Weights of a small sound classifier.
Model: log mel input, arch convnext, activation gelu.
Training: batches of 256, held-out accuracy 92%.
Rows from block 2 of a small sound classifier, named by matrix and row number. Rows with one number belong to one neuron. Each number is 128 + 32 x the weight over its row's rms, rounded and kept within 0 to 255. All counts start at 0. Numbers have three digits each.
After each neuron's rows are labels from the 100 clips, of 14848, where the neuron reaches its highest value: "responds to" is what is common among them; "loudest" is the band of the loudest frequency at the time of the peak. Only what is clearly more common there than usual is listed. The data: simulated sounds of rotating machines with and without faults.
# fc1: MLP up (model.blocks.2.mlp.fc1.weight, 768x384), inputs 0-383
# fc2: MLP down (model.blocks.2.mlp.fc2.weight, 384x768, transposed), outputs 0-383

fc1.64:063179179077099113142147058124190151162114134058130114138095082175189137130196127097152103093118117096095113072117153142133156128075088149094140085164098157078146112151141116175165159122125127093180099081159146120076107111118165126143199071126124149124138182137100126053144142134141169112141120074088154191127188073122146185094125192139091113156075122142094149158111133188117070129166154139146102126174089138103145120090097095098146106150118116110069123127061105110131092096094182080133119114106094102144087139121133178128142156110146124133122114115126150113086077090096123112099112165133076081169162103078150139212168160101168145175127169130125106063108155117138130107115130136090096096102129165113147156139104089156180107101198166197142104101113105138095076106095138088173126134126130091176112133081162149094154119164162111129165096089136146177084066138131108173139141160081135116128094120130135156087088142178079115105133116117091086121191123103065135153144161163126126163082061176160128109079114121105136136109114075143120106131079098131143115107173097121071129113126114176068189079053113124165103099131127097105152108115103063098177093131171102132
fc2.64:124145162147106130120124142144138144142103131124095154137125121151136135120187172142125096145067114181160128176126084056141135182168118103151193086147192115121138137164159187058146115125096102094160114136131155122168083132122118119095089120132141087142111175186070121171158128093174121113117160155100177106123168107105156137158146099175161053063110138127158110078128154180080092122107179126143155135052139159177116126097060137137132134117137122148185183148131099205129172144105119095176130142131187169098195135085148124148148158117178133149076112112176178124177057082134201123157102104117135106150099074092099090169125130162106128089137088086162113161118162136108076126127159114167121134110087067194109118137150172166153130066112124123165164171127087141090130129061140135162132124148124118100072102140156181116137105118108112108128137165164118175164193136108089189054125141064093156111087122115178126197168156122097105095057129107149168161202167112098058167171086104170121132109142081109156136104139177120167107163199150089145089172157066104131154087139103124133137101127146091165115079099141112165120110132162154142108121150111139139151167125122099132
responds to: compressor; speed: slow
loudest: 2000 to 4000 Hz

fc1.143:142132133105076149131091164119132152147098079108110154175153155140153065062113135126157149112163175177100085170139198110112108105120128128102075124148093120140158143118148152070139141172152143129159149147211169207122099170161165083130129102081117094092073090125098070112151157166136127171062146187114157132130083111116137143131069159093136121126132120094110083152151053115105115131119167109163113173129150107089163068050111050143172096154172120180120135168161115100141081079169152108150164084132118179129128105112138095136144118093166112136144106229136118113142084145111182098093126100144099156191164133130145207140135206142140144175100102082077110126123156148132130071097079110149110114211112170153150169103107161119138114111126123130130121066154149128143150142086112079092124153158095106147073148130139137111108123165160210145125081100137077138096119136112165091114136147115134112090153044108119155129135163125118133124106125093156121125110051078075105162146151124125134099150080147132131152167133130063116145162130134134114050114124182154152155057109113187083165137097136112137139160120207117074137069121186096099109110133101053128165113108131107104
fc2.143:109143128074127110153139065108124079141162117077120055095114150071219143144126129138172094118099142095146182200131174123125077160120190118091091158079100101093148111130126105106178122065149120163120085104099123167144127120134159148108125129140193151113173147086124154130086133107127193072067101087078103123175135088091162151110159157127156137134155125138149160177076115141114211099155137161122128092149098086101138160135171135124152115132064155090102073128095121156092091130100111163166103097144143127190079089206158128100105138157156113156111157110129109166117138147088133142129146135126122144132137174145072140151147130132131148150097124117205095100163120155091091099145095126209142106134080135103131173169132122083142123184183132141208152106174095147204105156160178108145185134103153120125143134131117145129049107160146102112155117112168122122120077152183180099130166065129091123120173130125104146113158160147152178201118109167086146124062131162151086113066128085185125108139121118122148071137089088071106135114164114135135168041088071109148112132083114148129151124163128164106089098153118081041146122122075175156163145129149170159156133135168153133
responds to: conveyor; turbine
loudest: 1000 to 2000 Hz

fc1.60:138126079108109093138136127089079115105152132123120088123091166120167160100176135107164081079149186138069099143113090120138134122140114134148079104114113154165104150124104127115161145112140135064111125158207152155181127123168112141115125114172145077110138101106147151163157137144074198058132131210153113153140097187163078124122133157123178120146092083147140120122142155105139094116187160131140146187096048133025140151127133149096118152163139198152114150117108078112122107102128141123186172138129131069117108109123145160124128141110160130154146099106147133120089096188145119145168118071173107161112157109118114156062142086178118104144089095126155108135156136154128087063162121112168134180160158048079140112107055110138103126135169118134132102102117164094182141080173135114148149092119090165178186176137121130101150120092125128178121134162184154183088158133096098160102142098137083116120138063158156132115060079151119146148124060157194184123134147125062167162145133142171088138145126190076099116107102171126132106183154179085111131096217120075117126092137092163106112126181143114081109135090179133092127161089130135136198189144096097133110106068198157125
fc2.60:125066130116124102102224106118167073147148060107145178103122086171091090088130113122134100100137136134138153142101117149108116087137174138138120089105126166109150134135112117153109088084135116069105129089123155167093106144123132130101080064147166094055095161173090172098098101125115173121114167067163112167093092116185149128127169113142188115127090124124149155114156127131113157111116133128142103175104167105125187071132107148152129156127126164095152092109123145111129164102047107095139151146102195190129111103232078084102153182103149168113110081086111158161129125124091126104097091101137139152118095177064107126112142184191168144102100044123137133103121099104079116135118159128096096217104133058157166183117123192130156142122180106156171153141108098105107150145094146223158205113146114108130171155175116109078089097151135147149070138133129148109127096156148127134100138101091151227164105160125121105127135103114121145137127070127114215145125090155124086126088099143115145085101121114160143093095066153190073201117131104153099086080135151111116122121123124169121079149175198055119136146143117101113104133124115144125129123124138170126157125119085073135
responds to: conveyor; speed: slow
loudest: 250 to 500 Hz

fc1.518:183116184125110162137101146090125118130144114139092152114134141143091149077096124125135085176164145121062071163105126126145110100165136177159101095115122126152174184151108121094105148097136110121141158152173171163106133139163079114100125139107120155159135119115078133145116104120119118180149180152096142147134130148150086038158093148058174138159069175153111142087184104109111120167095154130171167141160114151109165105086100106100125118109115120144110105115132083142139130143115157157147124110103120121181081096113088123054147145114146148136103092187133125131150074110124166102107103158131142127125161144092127181101158122143152174144152127164123139101071224136147098100088158165146145130186126154139111171077115156138136132066110162143111041055151154132095137106108124103106106163152138110174116117120137076085127116174134190118138152163134082093096128147091129187009085211062102068113180104103092140145075170132102138130090072143128150079089125149102141157190146092117172138121146189107117081156095167088122128130130164154240104076109128091156129089123106167075095168151139114148124072103118121143123165135150098083114099126098085184068115073109171048
fc2.518:037185130119197145195122141109097144093152123058099106164144143141134135137090124133156082169171160065113151180113105149116139131143205151136159111119120181157117125107075133224135163131139128123113140132159164173111101110091125143122109196138115131103115175116122164172053141136068147067164099083168163142094116116148136101086129159068137101200171125144160156173144126084159122087139113132141125089090159162113104099192175156156116114155104200181081070106111111107144162143092134161097109193068091127132090121183147163092137098128141154145126106101062156131127157193092097144099098155107100098113202107140078151140137083129135133150096135105070088105127118091099153102144174115085106096140117131087144135157111108120148161188129194170174123179088092119130133110141080164110108164160095111184168136191166092086205123097121174138101099119188096129119092199195118096117112092179131184140134134128091110135114105083088106177098114113105127131126129145160119126061133146075152123136136133095121060097090126118124167129112112199129076054130146129121133143126139163149079146130132132117133101122096164147153145083132161148059181135128153107117144152134146129
responds to: gearbox; conveyor
loudest: 500 to 1000 Hz

fc1.252:125124094099111079090119112105082122133162059113091151112113158134125110092170154132159107171127140065127114072160120171136122151144148116118141153141064173091048133071064179186170113157141160162121150065136144144144160121114116112182123117155138087107089144103121151159114087114098165116164162155133119149132114125118118095136088122120081117203129150115137131162073117091116176170085103128130070119108105123082226144155148150137103135175178123130139154124109030065156127122115147154115149157104150063147073105063073144087143083076146105130107100164169094122126100137137119133140169131062177144133165081108172203112148141100153111132149112167135211101094169119113112112110090193106101124192169185121169193138143127160095133129125135136160144114108130159168164075155071109112165062212078133135172125111136153159110138118115131168167157113149120138138071161132115183072170133123159075132104103141077171161064121176147128138092128102133111177116131125143111173114173172202099129128106135121150079192155095142125147148135162126100118082146121131133167111145144148159096137095136095137134055076154129118135125102099107165189095124106114125090125029175125119
fc2.252:129151119130127089096148162101144072153110134054155120124077115094176109132125126098123166149120125144172211189092121116144086119158134139112118092093106158093159144115171071182154077086107110084153170140151163121141160151156182135148069166113109159138123125127062180095108121094138161084107140102128108168132106058120101145142149135085167142156115146136143161090137068107157154115167104080099094166094177112199072129152105116150128051125156177099106091134170108168136130087137123151154148102161190152084149128160110147122136182120132126134140130105216079172128186146082118099154089110123201160175109151126122119126130165179162136156110037072149139153196098105092099109152147117089156188121077043155069141125156140109128096075127132113148129128125069109102099175096098139135135177155148145144124127133105130146134088103111114131141115172201168131103160169119138137131166114087115160135109090092149104162167139188080169097117110089150180157156097161176099155098121074135120107105176126081138113164099150164124152194124073094094179093169164165074121144119052148130115135070111092080104096078158131161137131199126124092131140131176170119153149133183159142
responds to: gearbox
loudest: 500 to 1000 Hz

fc1.761:104159221108100135098098111140154173185223135110161154105148128192145132125136164062115135141125102081094161140167104134121072135080131202076164158151134077098118171164143131140122107100134065114187146130172146122139148121103120091180192100126085189141146130136112124126103134113143117147106163101035110187102121152108140090155131107149095176142098095140106154143118137142084160132074140128134197126151182079067095106148140115136094121095139169133134106099104118115114150142094153158143104128118075087106137129085132100087124112134111105102120064135128082171148135128155166104123093108175173149077048124133122107113161088195120156115167162170136129147141130123139121122098133168182100141198184123110127111119103167130155046062141173149147096109116110136153134124182165167103109124113129117116111130139128132127181155127115146128128158078100074153131003164144155143140069107106077118083175105112108180099151143150117109124167201084151151096118140113147131126143134117149121199091159188169102137151128146075112079079153100133098142133111117159137139114129149132174137077150173198142182166156130139144147098146115008077133102048135089123122150152118135097
fc2.761:056175112147183139145139171122131137100109128150125125137136123170099112119103145086105166114165157125154146161143166140155161103175076167104135106113101177141118108131098155118094127176133128158147105123163077191122121196074088184106103106116137143077136171175152166191120147082070145152138104146107090074098163163157125123169053160070150127136121174145109160206148131119123116108138120127122138110148138114112064142139181131156127095107181154092117128086135115099081104118126098086141090128106069087155064110157120143150100107113103118146102146098114099112155121089147068146147125114181110121116163137128131162125107062122047144158081151168152102166137125134120106154115079086109147169135130137120109133187166053096107152177204101170154179158116118114077099125167134140182150169147127189166161193101132145098140143108151105126131158103151090112077162126144156107109172089067141146105134072172126089107127107095165059138114065130087108123110137145090156143164185164082072099110099120091006106088130086178103164054095113166091127123134145079169091068128168100192164140147091160091122196155116140129107150084110134104141107140128191158130133154092084125
responds to: gearbox; speed: slow
loudest: 250 to 500 Hz; 500 to 1000 Hz

fc1.608:183174141090131098095142098105135142080080144139138140165132169141145122126144151127119099177155104117156082119149160205155107130112112128166114158115075212108127082154114155145088101196132128126190141112188148131139124120127147108132105152125133146119119127097091149070111083139090156119186159113101071092157214088127138144090078102136156086107101125140140132134159089110120118180150131170166081113149168133090146108047094114146184109188111144098121146154116146149088132132128151103148185092141171156149099095178115140110127119067126137201078105124073176110107098134130126100171129111136135042168130167164190177194133133086185097131089139165126124100126160136160077117189179130161152134118181098199134163113080070143127093127151126152145150114064123088062111113154143099144150088128021136088108125144128202117142176146121138087125106106131112065133102157128109107115133126102177118120122105124176135093121147118096171152120134111106104093164115073087159130109097148174211091187130155107088121092126144153162117187157114170146089172129128119129106087129095128030132152168125151104121090103151134144124170129162052154147133086151047143195129090149118121
fc2.608:126174157149130150158122106106140167134192134123088145121145196149149114147142162120113125151111161077200218149196118131136118146090147146142146146167194132108139137153085126152168182151094171105121053146077172185084130142147122161119130134125142091177153173141135125212110152162165102108084174125126080127105188102143097129142226139101072104083128126176143102088149130129138142142166143129161141123115193112112050151084108109129125133118112116168128100149113141145115149169130094126140101098138105144121141134138078128106112073117138096131048103102135166104167146121149158084158109144092100117144166095156134102148164070142110177120161115168072154132142146111125163071186148062142115131116096167160148064185157118146107119143144149166181060158102170179143145136140136100144111128110047045103096126153114154151176160186107120114152105112156144124117105185112106166135073095133095131094160099098099146162144181133048106103131145133124175095155184133129066146126081105161147196133135055070153105084104109059201135116190150175130131168154091095112145146111155079166108100097155149148182119105153112182148116130151135127109186137174144098128169126089148104
responds to: compressor; rattle
loudest: 2000 to 4000 Hz

fc1.313:189141129094108138120134144137114148168152163145085163123135109089136119114129120113135150117180135150116124139120103133113090107184138153133099083102143148166055152088149156081089069106128132154123099139156114161107122090154119107100174127150076145128101134142161085160146155083132106182143214090136100108151167119153117108133113093179101198139165148118088146126130088053144190104116134165098169130114135095133179078085102114138133143078130169143064083101162108077113131070108148133136121101127156106105089131185092109091152116109096166165094100121155176111167083139081144158131131116154146072190193107172114142150107108068071099131124179144124147097119077103125067159126086084118128070126152119126173121086121078096133068104186135155120149116100121108145115033101146151130119162145111111228076127110096108169110192137123154060136109084127157148120041136119166112099104244089177120101155051177136130123125083117125142071124128123077125109157112148109146108141091157126100159109115122155110132142120107159146114109206126206161105103170065076118118109156129130106152130177117111119086120167159152136106139164184107106095152146098104215140185073118127153
fc2.313:197132093189112073118170110084108171089162170079106149154146134132157140082146076116079112144127127105130114081162100140114130099095144127151114153133197137168111106157107106139120124134151148090143089123100148132146189153164163098102144152147128088131144133104120137173090204170115051144134176163183122177126128173087171069168094164141166147106085135132065144118150141167142129157126093158097142080124097125118178143126189111108147168141173106121250158102102139084153080100158161105129134130158174117102081112103118044104140126144085124118147178160159158125166073080137075098160115085128101089195161171151099105123127159144155112099166077127051118112131150177135141103101111134131129109097165122098148110120080178080162132110052162126096100174107108121101167106130101127121074084082067085098088113137132097086196156076101134190168127184081124094141149149129111123154066182140139090120200069112152160142111115150102087111157104125119091156118115126103135137103142137139171131148167144120135219114115137133175100143176189180116132140148184100117152109136135100080157126153113075176124096109126127132136096153180147134109113160124129121100213177106096112
responds to: conveyor; speed: slow
loudest: 1000 to 2000 Hz

fc1.223:121120076134117173124147151121133138139117164172131069166154153150176111148119095125076149140096155119128121099127117123085120144110117127147048108125131085074153129075130111145125123150100172126114156163131096123119157106177141147088164086145124133078073117136142171164141153174106075169157146134108167134128052175144109110104115159175198146148109142168074144170081106092139092117126173079161139135113189107128134078152093127121130085121209135084200135156076079148130088132153127100132137133103101121095123144160112122116140212166079116138159166151136136114172152157154102208095146189115120104057127135167098130135098141147120098162145102077212112130119138106104171143140119087141104135200114110135115157117149141123130096117093083075089111163134140133067110090139165056072124132100163076143131107089065131197100170126108115247110138130065170148143172153101075078134115057149165139117167143109136137173172110113059099115149109138102183122166147162101136110099066162145150146102087119107119114094090135080084104138143154185169193058141165120104096121146138152081131201135112133139121144142161145121164188136079159137162115100134152147077181080168113135
fc2.223:180167132159099092069190113131123145097084122091122125121188147103110124165092122140112159141086125085142184160113113100062084102157120127142112124064132192101150149168138123146112108124108098102142096135129124119064126118072126147119141158138162078111165148102152083169140178108102118127132094133073131138110125137086186077095163158059139107183147148151153142119158136097132143079160109106083085154125074107131122165127231144132144190155170059105060113142096100084092136065185147111124083109083154177074117133202117168112155106074162082152158152088154105122181212121120094082131099083125135137103153130164150164152072128110112157112095100103093111139155134110143125091119092089144131125088152130112109190146077097089145060126179136141117109164094108158144071114193161139169163170100133139090171122143122153132110167113085099093209146170126120093125153140120150137172177102101055093199114096149172120185105117166101052115094127103125100094078153113141053114144107125142081131113120132116088113129131093141119137089145126131092110096085154103127152101174109106144086130158052132118083174141165143141102148098093125080096134092150150102095155105148080189
responds to: compressor; thin (high-pass)
loudest: 2000 to 4000 Hz

fc1.697:140129095120093134126100146094099158123113152154089204175144100073135178089109132145146121120234180179117114166085134135167094171182153097161083100111095123149130177141161120081143151148171143110156112137166134135132175146168123140119084148120141110119052100137112061108143107175165112154114086175129108105132092136127128079085115114115196119170083137124155169132088142103114132173054184140136106137059114154093096109059156153079169151110119113140116113162123089085165114082157154137135201088163179144056114111071109153101214159093140123115117136127129118165153106154163154120069159139133144123134135096156091073146108154103166103164141160092148154108092181141152090103095139117142137175118148194185145171073099082081194135153085107144117104147111107088121112156083141122163124180132139110145158113102079100159161090183160147104182108144148108108103122172159156187116101189142116103123183111140153061185095098133126099131128086149082172081147155147132152107129030099089168100129100087122156079153138150084154145138171128098162099144174172073144115127106141160072162154133166130106158148124143108148096172124184155130089092126129098125117071117112146075
fc2.697:120174169131123099167078109153084090157113187079128109127166193102169156135113152125179073163142115081175132167147150097124141212128115136155203064136094155144111116127131081213153150117112169120106142123118125181153132128084135154120163188109142145130183122077091196166126163160136129096091112086124101071134108098148111063124160156098089127166149153146181133156130141090163116100164089088097146150091165144155138153155104209153072074100193193138073115118152109088084076188107134160088148112123087167113111110181135131156175086122146103124169121157077149186101201191105151142132096131103125077106161161135094093061129090080101113135081143104126114092132138162100126090143120138122108143148127133105101105138119172080091141126111180195166157199106105134097070131143118119107127146155116150145125114142126135124180091098089132108124092141180115106125072141158149105134129065113118160205158121105106125125125095112097155115146091123119113162121119119139125183101153119154169142173133083072098150139094130136113109155094087093110176087143159170120176134145135175176169139054140118110136090065099140168126116082047199135081183143089160125138143156140127111
responds to: conveyor; speed: slow
loudest: 500 to 1000 Hz

fc1.179:164127130048097135093126096086124138150132130101129118115090146169197134163157148120157106142126107100092113093189075119171122137149138152082110134113144107103123172121178144100134120084174156159114147086078164146094163147135098137150136100144128137082136131138149123126138107104156147151105115128089107132141134120151092124112103121178108196140134149133120136132119126092135151122165121103135120164103104082131129113151092099077148139102152135119151133104019179068141157166151116100173124062024076100140085115086040158123182131138087212115102127152090113158092158161095129147183167180106103106163131117122135135113155170164081138159124110158101133119129132117139118050188140127063065172190094098116154111077115116153104061135121147055174109116184142132085094103088156120106115123098124115090049086106133177105130134090135121149172168122062134141131098112107146112102069140074124119140095128055097171107143153168143093134110109104124114077171114120104173150117109119142162174119098222179075118116095110092136045130070113117126084057080161140087072101119105182093063144144115073102105075106177103154143147088113077125103123160143120127141146081142078113
fc2.179:161128099137131118106111140160153101102158132192129161130174146149123175129060145168179130152195078079126145092145151187131123159159138201109161096185137067120112107132102128079135108140099102129103112149193112162168130137104108147109104134118160138093147093124151137102104117113144146119180164100154138037159076097146073141098140121113099141145099160108180109064125129118147137103099169115158114157135093123081152102129104149142130164155189071126146125135147154123096106121095127177072126218105064143139106150105083109149141115094138171110113095151132126132103138207082146189098152137075180185086160136128091093196138131052107141148190148109154135145160115125132105098127092128130087182181065138120144100144157156194114125125132093131107090141101116140154118182140116087130127092162061074140096138090139175099152149139127155116109143111087095130123105111163148109062167145092103117087179197202085121115070120084105105198159122173152148118136106124123041087103104131160191144162142133158161086129074112149110134193050160116146138065087072110157121105093118133124153166080141109159142130129141172145165102073122160191119120086107125100169061152150101100
responds to: gearbox; speed: fast
loudest: 1000 to 2000 Hz; 500 to 1000 Hz

fc1.489:143195160116077133072080119128182110050064167174143147137097085111110181173089144145132095152114089126098142098147077121139200122125145142119152131136156129074142115183065152157164089117122089138139193109095149148117099126127119103162103103192127080096096131087117112137116118124093157100082159123172082148132134102119091160172142125098105072143123155138148096136130109148076147172092100178142095142182110106140140131130142119166104126150162112159129110119072113127089138143112175174133116152058139190152045154143096124134133162190099126162071163106122126119113176163130127165163097066131089125115136069160125100094175107187126130106128167152156171093190153152148086099117136190054169064116130098131123107088019121130178112164125082115180128144093122154072186101113175195110140108140087168080117106122123085095134123083133163121151147166137082149153106137106124174117128148138156151142100169052132143113144119130069107113088139122164117150145128109099123124110117116146108156051139168145066152069133195115173085127071067101107144099186105168110119133126123121119113145119077043122186144110064145158119135100107098128165136094126171160176117145130162123
fc2.489:096108105124094143164128188207113092076139066117103112106107091157089141156118120154104147156082126075112142111111076143157122185159160132144108133144094113115073036102092159112177123089094082110136124170125064153116075087044142146123132105077117080132146172113160070153125124151098152113128140127123127144100086163100185104087116173104114128184097179107159102131194117120123133133121175138205124150128136148125102164093138073124148121150090086152087136086103099133090172137124098097143133112165076129153149211130151173115193062125122162113107124156086093106154144097108183165121139168102053136116135103168097110150073126105118159096141052130134151125132162117128177152128096084121129135178141172178150052122111108148108124080128130195117143178112122162129141113154129140085140152106133105107093127113096152146116177145159169155157146112147060143156114115123142104151109136148106096122132125128139115079093129101154137142164098116147089090150241072138106108123116134148081168132181096127089126059149116103187071095156162059128128131139076083186154099125188119189159141182158168127087154164116152091185126071174071136162136110149082183125143102109140119
responds to: gearbox; speed: fast
loudest: 1000 to 2000 Hz

fc1.330:114077129133140082124087125102137148110126158121126153135149201140171122142141107152122138073136107092061115164143127136140192108096077110173154118144109131111171117137106138170064153094166124109122146128157149136140136098153093085107128145148086102101144094149124076138139118106078134098147054097151109120126121111116084143119125168121209132170062159134113114107120114115135116121116128193099113146123131209139147161111109188100187083118110086092120178139117135161096131156122147101160133063167106119151118039108181088155172133124103168127090122093147111094162133131038170105110157067125175061144113117123130101164146166125138093139106131092126051108120151111116166141198169119173055121113157127127154115101135123120131171070073112143141120123125127121123066131108090105156145110170105112151134119151085143127168096177161144120117128149143158156177221157164143143109176078120106129143082145113132113174070133140110094121134167129127086061155147084076117100160143195146143045129165146059100082050143195160110136115152121127109141099166145183186054123150100162062153135147167138118107125098170114207101183191107165089099137122166118179148115152156097053
fc2.330:073089125128168147148115171152095159157127170122167143158132119131130129095117153114092136099163188100120155170148149109110184080113160096180133111140109161063096166113106124209151112163146152080216161114091090121147134117113124112112178103117113164145156135151156173130092120094109154168129146129172083134083128103156124127135130140167111153126064141140162107126189087100086140087092136173146169140080160167205108151093105041121101098124188140163174138145164163118133114080118130063147130093190151165091145138176145081158129119108107075142136108096114163116157109131069166129120103096107074148149128177085082113086120141155141152180150085078109086157164067141141144144138071125110118096138101134188075084104120163107111130129164166121198099165100101118146160105084166098142134148156121168138138150168129158117129134143034141145103135186167155145135080119103125082071072121131145150107139036089164133128097048115142063111122144117120167119112178137164164162150136097157098131174093133021118085184157145129152159082146106084157103166159173147135143140146187162125136129080125113144152168110102147168110178166109109094115129115177120127077147114109050099
responds to: compressor
loudest: 2000 to 4000 Hz

fc1.170:131092141125155091106107134151098161130067174145115124128140143078121140117124136147092081158139132142142111084126143169142096156156137191126148239110073121105068092082137098113122128118167170138133159135106077102124115127083133151124118148140122165150154143140157094115176081097170096120105112095137105120136126101108089081081174092137109123102147181100159203121141141176118148118124133134067155122098133118129099182125156095085185159122060169129130158125169164065144135082094157079086173072137112068142101163107125169120111160091141188106149131136153118101130107140090089141142171137128068111174147120080134149125069094051166087164111108202077149121174097077098127141131108113194173070133177203205132151095158102178086133146171134131119139178211177145081162085111104086105082119106142133109115129145103161086077148161140138081121145133135175153106169086104183144109079087132146119137119103124129130119093117110115065112128101106126168071126121119160169145137104185138089140140184133183131125149122141107113152138219147129174177156142106104170078133111066195089141076105140119128141133157109156089184102112084121078161087179140120175094150099174168132
fc2.170:175106163123089124095152103094103149162161132138085096080072153124150095124186123082162099129112042101084104103104111164140138112130127155152144143144214128166138121112103185161114132188144171105119135186108171107145117180178174121179179137147109175162091115122156136154090127108170153103140107168121093160155106113128108114120137115167103156102159074140081084098092125094138152166122099103147119058148126112116118150124107145152126117165079115104173115206084098147177149155112093128017169024120141133103122185123124173099126180078149149112143128188165151143105124123160125057114100151104121168174114161120120082096185136094117106097125185101096149165079116143190102163102136150115128167084111110169161171122114160151139128106048117106110133078111140129161155126106152075133146146155159172117125085144154126111082047112092156173101075131109160100144168137119121145100079103107167107119121180137106129163131119116118174102099104155104084189077140120166094128105152166091176160149140151161146150172086102139082143162185131137131152154171147125115158149116111115098085146122173094158125019106135149117117110131154157141151191096070131125131101065210175154
responds to: gearbox
loudest: 500 to 1000 Hz

fc1.722:110100084195107106043182124134047136152110136179152129129112147099145073103165216147188133140166164109181115057163104179130189122120154117117107138052086166121111118092108091100156138118136184194112117064155094181137063132174129115141136141125139147085142106115141160123100122142125169117102127178130116075139146169153104160135096078127168135104108098112149174194126115185092146119114130143152066130113084159076083119132155135130092112114115142184197160118131077136098104086162146110073156126133149088143099096147124130134171101130111147174132167089064105117134150180142093150134152127126169156116213073128113110092105108151083123133085057160159120148157123145109111122148018084108205139152162153118166120137204132147143114179083113142173094119123129077127169161125117087099167074109124113098125159103109103121145140120121095074120151152125112149076160112133083135091133157171093187087134094149136113156132153116169149089141126140078165174112158126037124191095127136198117105102127116123151123124197099104091202180126158086105169115122139162101152133117111105086139103123086119079113098137132163086088130085124136153170136116106152134124135116169150149
fc2.722:161177095131136105173153110088145175161144138151139164159079149160121160124126169125181117128165127117111200197087141172085159089094156142142071129106112124104127184144148078131152080083130167108142139066117111086115154114094113140167183115132161105108151125103106143070094181064108125105107118121196113144100114112083121093168096125094204086159134129103144143144157112095095153140129148122105110095108100079098145119152152129145128135158154209164113114069141091093141079103121176217120128134109126117162097123111082113088124114172094131094153131057107149143126181125097130142069152110157124140140143106190112090057118129158107124099171065064144135102119127142074182102120093123100110148129118126070122150131115166132214129124191099157194137119111129105142105078103124133079132150080130102101150187052116071116110179051160139150143127132170156125078123133174151121167161085100080169207205106118098132105132112166106157128127103184115115153115096126111173157167153112168177151134094133096130143082130101176093101137093107142137126130069172173112138144121137206166183117160083138164110117171119083060133105127129144131144115122134086060132156176069089120
responds to: conveyor; speed: slow; reverberation; text has "room"
loudest: 250 to 500 Hz

fc1.767:153077157123159102097113166111070125125132055094147129119117144184141129138115113110117111126092108065142159073210114105090128048144169136115202114126117140094130172147133153181166072086124136125125146044134196093144195133134104114173079149120086168112140119092120163099126152121169138164096150092103098093123156105105162139162165152165097126131127113143119174128122102072148135131110097128075088125108103086105151106135132080161131146139107091115135132092100103074130146188084118168114110186093074122068124175098080120056160105122163098139092188099097150157142125147160128143106128172152123130122109113139149162086147101132155103128145151135138107147093139167202116154123126169087124094144124177155143199106109198127101173105076195162152116100159145157146153116174149108097116096132161090109116157111124124145144123108140062100105167124070106122143119161090133113122139118096141096118059128093053145098045141163134162167039102077135096094093107081134138158133144120144123142096108134143117088210136084151134129096109115103062108111089072151120153158109102081130161078105103099134096127158106088073109106124158080163151082184084136076083125035199095104
fc2.767:117150120091210141110145093106133124153088182130184110140099148162182219110057111132172163120127153109111172170155171127098116084116142082052148116153154132135150124156129083136108099127208079138180142161131104135120146144088100115141117109113173149078129086151119205056106169114124106115098134129157094118156089041134059127155109078132134129145121078102191156116122095088228153082100084103126090150124095068121092091201113188224141164080123172100156145138171114136125118117119132127102108170138152177082083110162136098113105147099111163130145157094172093132135069125094119089096120113120134130102132173132174094175158162149083180154178120135104127122075087189097074161131155142112144168135157082148107123140147152088133101130151150078176132151168136078086141145079055140125125097129094127129093148132157122150148074109051143112139123125199123130089136127183146126074090086051131151149128148078108104123139148146093170109122167100131158157152087175175102089087127122179123139113120133129162135196133140130111110187161121179128146121134140172114098109102107127157104153143103134127167123113162197121127132163119139109110139104151169104171172149087089143
responds to: gearbox
loudest: 500 to 1000 Hz